config.toml
crop_scale_min = 0.8
depths = [3, 6, 3]
max_precond_dim = 1024
Rows from block 7 of a small image classifier, named by matrix and row number. Rows with one number belong to one channel. Each number is 128 + 24 x the weight over its row's rms, rounded and kept within 0 to 255. All counts start at 0. Numbers have three digits each.
After each channel's rows are labels from the 100 images, of 14976, where the channel reaches its highest value: "top examples" is what is common among them. Only what is clearly more common there than usual is listed. The data: made-up waving flags. In brackets: how many of the 100.
# r30: branch 2 reduce pointwise conv (model.blocks.7.r3.0.weight, 68x272x1x1), inputs 0-271
# b30: branch 2 3x3 conv (model.blocks.7.b3.0.weight, 102x68x3x3, transposed, each kernel summed), outputs 0-101

r30.42:117219139111113129116178112129109183090146125099139118136129121106118108145171112216123123129141129093133115101092134113119131119157112121109162099098155114108162119096084136099123135124089092154098096104111098120118150148097106117152141122131059118124141162120165120116125145110111123106148141177141152144134078143139121129133140111133116134139127154188145127131103103107114152181138142148126114124103156161127132128138123122108109104122092107190120122092108123158087163149164133125123113138095095109122124159113148124129160095125110118131160145161148104125118114167097115121105126139107112162111161156120119129141165134114173097115140119142143100101136126104122147209144142143113144139129187113166121140158130154110102090096097151135127091089135089119131106137142112153106138148124092126121135145097120112110116116
b30.42:130068126125119113121110114132134092087143109070106101155083131113165112070151116140153118117105128111104135135140112134107154132121101110130124122124087166161119149107128144123106142144155141158093126103119096105140107154118135115120146118080131118172115118098143076174129128129176153168101109089132148144
top examples: circle (100)

r30.50:124155156122110121132128129106102154136137134098107110113147083145103149128134131137108186134113095121097099120138133116101132125167128086098155127150099117117113160124088151187155174106102124154149130114139111156126146113178149115132168138170108140132126111132096140128124167101112086125141115189127131148122161166120086156147127114128140108110110143152128110135145158119127152203115092115166082130116098146108121182118129124118129119120119132157107143163146103122164158098132099123185176124190117091129142140091169124094162097113131109118093096125085119086104128137135134142125135122128178116140131115120117098091129131101155132094093111153160117136117115140099109145166094133077136100118121122124122101130097146114143095078157113073113098131116134142134124181105128119153133116114151116162122098098107160126165133
b30.50:141101102119107147147113105162127122133112099120129128134143132066145087124108097151147098076108124118091135083132123155138105114146106150190135104141166194131134131121094104130137094137165143119109164096121128141120130134099138120142109079139129150125170113159150136155064115123146114129111107114101153124
top examples: ring (74); circle (26)

r30.36:166097116067153141195122175083147143115139123127089126137118124107123103136136154117105148137086132146110096140120138174110071126165118083148186104115142156114165124149147126147148151112105175136093171122116125121107156134117119115140133138134110118108127131102108100125147106108104160047153118131139051111124148129129160105119120116115152115182126126157075146086125116129143100160105172145095165165095123152140126113105092106122153138095148128094128091121119126139117073147102166115105114146089131166119104140139153131123132107136122088102118080128155137154121165137123164128168125114136176168132123103151145099123116122151139114137128128112126111138132131142122137125124121146121134146118138120150123119137145123111139111147135112131028132108123107147120144128144125122135137082138056130150135129112133125121101122
b30.36:142116140139133114112178162110111144125176104131156152113160113137126114153142115116142092153110138112120082094099155090112106131157097152109097165101116118155155135170138106101168084116153132111158143179145122155160141150135101129142111103163154070136127126137132156145139107103124115090114132123115097089
top examples: gear (73)

r30.26:127145128116146101095115107096078136148140094135135130119157125158096112153089140127129119144141173117107095094131150117144138125143143126117146094122130102107122135061156118150161135177131133084140140091133073126148125139131104139123115170151126126121125102099105174109161120131095120150165144133096134125087139127129099112112137144120177155106148114120146137115163120082118113154107085105155094142151103121093141137127131128109106161133049138118078123142108088085094135092076148171115129132128140118144126136141059132150111147087149164167123098141160150107130115112152111157129100139107105116111084160179163093131164123106128151183125127136126100094156071148122119108122124128128122144133104119119152160127144149122070149120122125139139156093114131133129110105107093108116109131146154161126094134075145105144142138
b30.26:144106134136138148132109134109132122113108057146119133108128096135140154148086124102107107103161106141092092154142157135120111184121105089126110084134127148123131110101137120114119057148145134117188101112137093141163126134148102102115157121145144144146134162117145081136177129092140143165153123108118121125
top examples: circle (70)

r30.14:116158108114153126124147101117138141131145084162111158120137136103140113148145124154135115163124133099133120121096149119121134136113151126125118115103141127109147128094152070140163132163111128127138126060122123113155111121110134129115094133132140129159111167122150176140120139135096148136138088129132255152138114116169171106151108134127163081129085131101151096098099124141130153120134113130103142102131137106120151137144160119154078095098075123096121110163113130094115115114138146109118109125148123138134129150141099110125126145106134157135123097151152133140130126141114099102136115107111094149135125132123184122090124090132090110130145115133100123112148087102089141100105128110118148147145113136102120160099186151109109100117051101169078115087152107134111118122158129129155120115157111123125110146142147105120116110
b30.14:104079135131158115108085125107140082079102093146134122136082108105122105114095128132064152128142137186143138129114130111079130107127122136107065106100091106131125143142117094092099108127137133151139111100142134126129092130136080091120132146132113121146130137141117129167147108103135159139120150170102102119
top examples: crescent (64); circle (28)

r30.46:118197101137116077112140113105119150073133128121152112099112107139110141126164136184098150199102167101146099142099177126154104137121109126128186142107144126131147116136112153122114146131081152186116114128092131135118159115128128119128135131124092113135113099124129093123135125116120092097128148168154130133118108132118135136129125101119079147130102121185127148091123103095137142168138116091119098112121155106106109135121130120124095147103082113148148128135149072168119150114135128177135126145146080070141125176082158136107120091126103123096123124131157109109151114133131119106132134146089118122111169149148116108120101130120121069080161112117145123104165159151123108180137102123116157112137145068149120120164103167101138145125095137121066102111142108116105116112135111124165127131134091147133138122143095120122142109
b30.46:134140125150118138110133103125093132136126096092133098121103100110162142160192109152136132177160150140125163106121134139131125093124129107181123095083109129134112121102133160114151141141164146115132099134101093142131162110116097107153157107109119067135117125103146087165087117148131111149129104067122107139
top examples: circle (99)

r30.25:098165103125125124134164134097113176116138137143087164083128142147092118151146104174112151133125153139134076096093154120097099118132119109109142106134146145122158127124106111127148182129145095118155084112121082120109117136091165109145154114128059103130163180106158135111136126104130108111113116162178140119156106165156141142133127123105155074087098137164134121115113168099141181157165112111130115098153114143137136117101082127099113073188119136125149130084143140131091142100065150131091137104105139159131107149094150127125104138117144173157133144109172134128144159129141128141143126119144123131151091105156174153103169091120164153152176121120117121110130120124124131123117144117098105136168121131144137124128187129122103108140121126123115092119146119135112126115164118131086106152136109123120125124077124148119101119
b30.25:104105119106115155144108100139155118054138118110124131130135114150120101100116139127119106134116117117117117119132104102126114136139116128156129118080107172140127137124138153106098138122162165124193147140166104167170111110163100102157136161100097113132129139117125118174166074114143130095070091098126112113
top examples: circle (100)

r30.6:158107112099122111118130147131103081118126160114089094137089081104131116091101130095112142138136124110068153139147094151094120107125107103121139124137139146113141119120154172122120109084078124108095096060151116130141154112126159158133147136085101118112136140141123164142141141153089129053145076142147111145124112155128169100159100148127119107159126145116102162142125082134164107117097143162097158158093132144143111121114128110142130119111133118104148154107139170151069099158116112126111123119134156114142136157145140119123140123106116128094115106103086156098125148115178136086141177131103171132147079145128150141193118161113156164101080149105121095149108103125134118111154112099098131123134137132126124118134112144117141136106148107140079140144106109163102102166101154155128132093118162109138134126080107137124118138
b30.6:130132099100134116121134124095085126113120138116135120114119119142109120098152122084131084116141122116122095124142099124121107114125144141132155150099109090105114117150143160104163106101085093120122113159108136101096128133102098094097132146129106149100108164120111084062062108157111088088091120154122089109
top examples: gear (100); plain field (29)

r30.21:141165095094111109132129138089147137097172127127126121129111131119104084097138096145083141155134114106127145089133140151094111126164084060100185108138160151104188105127075112101114151139139125146113078133115127111091133116121095142126122120170133119141117167113110086133134141126121103101120136124137101125084097145124150123139112106149132124134129174132149159091151173109120145138169169112168125099097140107148102138147153120141100118132083128092145087104141115176152154079153093110136122133117144108113119180086141109073164108134096099114135141144118087093103147099111150137124148133120161132166171151131109141104137116163153078079114123153152129133129151132116132145124148153145142123151154130104107117158119108097109160109129133122116139080152147106125136109104105082140108113138107138112133133150083141089114147
b30.21:103133111122149136122127138129104135107127111113156164175167131139140112100157110100157148153135108116136134104134116143103103126144153103206098134116087126114125101096147130142110112127121172093154163114153094132120135105123080122141119122124128088104099124102155096162121073154168125144131124093083114083
top examples: circle (98)

r30.11:184106126194127144147124170156136148101115206121164058163107119124157154171106125114113107123130120140128139122127120156135139104104126157146099153151125141116164104115156165093128102080124120105119077118093116132136135127112140166126130125118119136120129103160109145127106128122082103083136066140171157155118103120132189109156135159136103145135141140094105130151160134136140142101158183171140112167094105151139114114116114123120128117114125118114130132116152157133092099155118093147109133149110190122144138131122133111105151124126102154093148145088120120084115074124150099110103176122110116092126132154134115115163082160133138107093112112111161142112118119144157103146185109086116116139119128105120151106113079157138120130104154144104148093170117135131127110117144142148124143158109179126093139134109126125123139115
b30.11:154125090079116116119162117116120119141100100096125097151129123141102093103149093104108085131121145104129124106082109143145132125103115127103170148139157097128101103181084112125154115108105111103106130143086121130110107094093143112159098117122135129086115153151098070095105113132104098091115111144138122142
top examples: gear (84); plain field (29)

r30.16:116128136148141101109117090123132126118118122144161172127151146117153135118084134123117114149135123150124124116122152116193134134133107123141123137129139109143117139135095136121124118141117149125133179124085116159138139126154111095106106125116155138111111089115084133159152110165165102127142126129051203138105111111127101084125113105099103159117177107109161111091119146094124112125089099087117100128131115078109102130124145139155155225104091153132103147173130082113155117108104112144083128145142131113144098072117108090138146121115152121179130086144137129118125146144144135147143110118112108098096098153161140142132112105071083112128104120173100122092126104084100142120125092154137128115148114105134161159146132151147105118160093139165115158094140146143121108118100104113117113147150135155130092155128149109123099118
b30.16:152103111115102142147129115123147108139101068129157143106168134093171155145130131138126120113123187157091148154136160100109151130125131093114080125108129120102105154098134126119155089113143109112151128133077086137137080151152076098133140134150121072150125123129137105120123115143154114126126148138112160079
top examples: gear (57); star (32); diagonal band (26)

r30.58:149095083150130108153118120163128111107126145118135090140133114117135211132135124128121129104142087116153138112132113086144153109128122130129117139161113145113174103137119148135127093090141087112086085101151127118142124110165157136134126138100110136116127132169107119111098110125071070096127109113158168136142100117102164088143140173171151104111151168111134124125154134122134125096119140146079142141095117145169135121129110142104132095142134108116139106100174133112142085128123152138113111133103106112144116136139120089108144121089068156069127171100101137092134130110181101122124151098126117102151127134143119155134115142092124118067094145109161110139130121177101094126156114092125134166152131156125140086128097131119086102088162113130177140158084152133138122152115132156128148149127182127155153138100128157134148137
b30.58:119131086109092103088150121109121122136113110114085103150115151161129094127113113100085138074127170156106099101129146149146132131124161121065103119153149092119098153150115132126123122101094130095082103130082123108098110106102130111092104092133151152130119127184104147113125110155101103123106124135125115143
top examples: gear (80); plain field (27)

r30.43:132176104126102137145145118118136132106185118119127127093125154127125121188149127207126104167096156131128080125099159145104087150112145116113137128122156121127170110143170111096136125118110104135138058097128116133127110100122121107134102139104132121133122158121184159119122136105105112146129142128161255148104135151138147139141109139126170108116110142120128112097115148132156160117151116132101108112115113089111126147123151119138106075131121121111140126162157115138155127145152160109098131144110125115108100158089130109090122100124132153123115111122146138137150173133123098089156119124141130151137108107151164157152100110124051087124114132112131142153143110129147126119114119112094118138156159129134114156102141111157125131112108161170074137119106159117105142111150137142090117150157098100111141101172161111152115117
b30.43:112127176116135146139086090081114092107139117072164123130144120091121113130084127137121105110084104126146126118119134115104141100119122125113085119098108111120137143119111113108119130143146151137183076120097087133169123074158115110156132163131112104161137139113144130116106133097137101117083159140082114113
top examples: crescent (55); circle (45)

r30.12:172086119143165129166115167149109116138134128129096120137107104084099105115111145092119101133136115141093121128170135139153138136130120140157111086134117115163112113154123116151094124119116155111125176126104126104102158149128146103098075130103095150115136177116143128147114115120112181079123145115112080150151132124124133146122155144163120126186119115133143154083115078185114080116096169140093190142109122148099128145096081123113143143132117126122119130086117152178093082179105138113131098125087150097124108129140159133129083158154121114138129067133113136132090157129100160145173104111137131171125084121151136129152142103145178170165129149142101111088098127116122143117066134125137103118122129123144097154143165113120131140118120118172109111125113119155118144131124150115124130130148083135147121132092128121127123149
b30.12:151121136138111106112214148094107116119132128160123147087106101174145144132112132136124110093133104104137102159126124136110118132146118123109140149130149155153117144165136090109142072130112124144160113158124140163158126138146116124134137126144137118121148144088106102111098135115113121101113115154138024098
top examples: gear (95)

r30.4:140132120125104126107111111123138127154148152108124119124123140141099115146109106152123106156171170132120145138093102128068153129129104122116108123100144119122171087127119056131122106092119132107104115103128115096148137092127147151130106137113167150117142147168127138103113096107083106036150125077151130152114112130121178129175125132146142144119182154101123127109100112156171168106180177116138169173103153120146151130077128110133131112141097126071123127103148144137094084198172111134115101163100151119136099131121147093128091150164137106126122129126111138085100162145141153108161132126097152140118073130160143152137099146093159156118106134118103100124133142146136092126120075107103135150125105128120129122127113131107159123093132130124120141152147137142152115152143161154169136130139142122106116145106153157122131146
b30.4:126119147115108119102179118125126135087155130139165131092107142179124168139147109151162143107123117134117092117134137112132088166125104131133099111074139133167142175110162151104106122134158159101152132127127086114167143150136112143093159114161125126107123147140148138116107122124150078104142107096089067120
top examples: gear (45)

r30.38:131115145167150116137132122172156106102129172099147128122098094164176182113104161095120095091127132199124142132119124126110159141142103141146099154147143124127110106142130125086127126094140085137117084165081112119147119124165128162126125101163106146134136108126094120125123115135095084239107091110154165145155083116132171119128122104137110164104151127126145114136157116101131125124149133133116105135106105115123146098142117174120121123134146132175159126145121121097180156089150130165096118127143164115181133119097118071109152110097081125131111115134087115119187163110141154114103145147126127140145106146128156145116090102143146121103149110116119146125153120163127103115149141111111134144144157147125127086113097118123105108102143125108128118087166121093136137138120118150153143131151167086148119127113143155141112128
b30.38:128119100114119129098124117115144100156071151136130091167108193117077103128116127127101126174118178171146136141086124127139144119124127154136159111114130080101116110164110118147119112113114093103087124102134159152091114105095131120083130116111096146139135128142125131103099112114103109113113137183135163136
top examples: ring (100)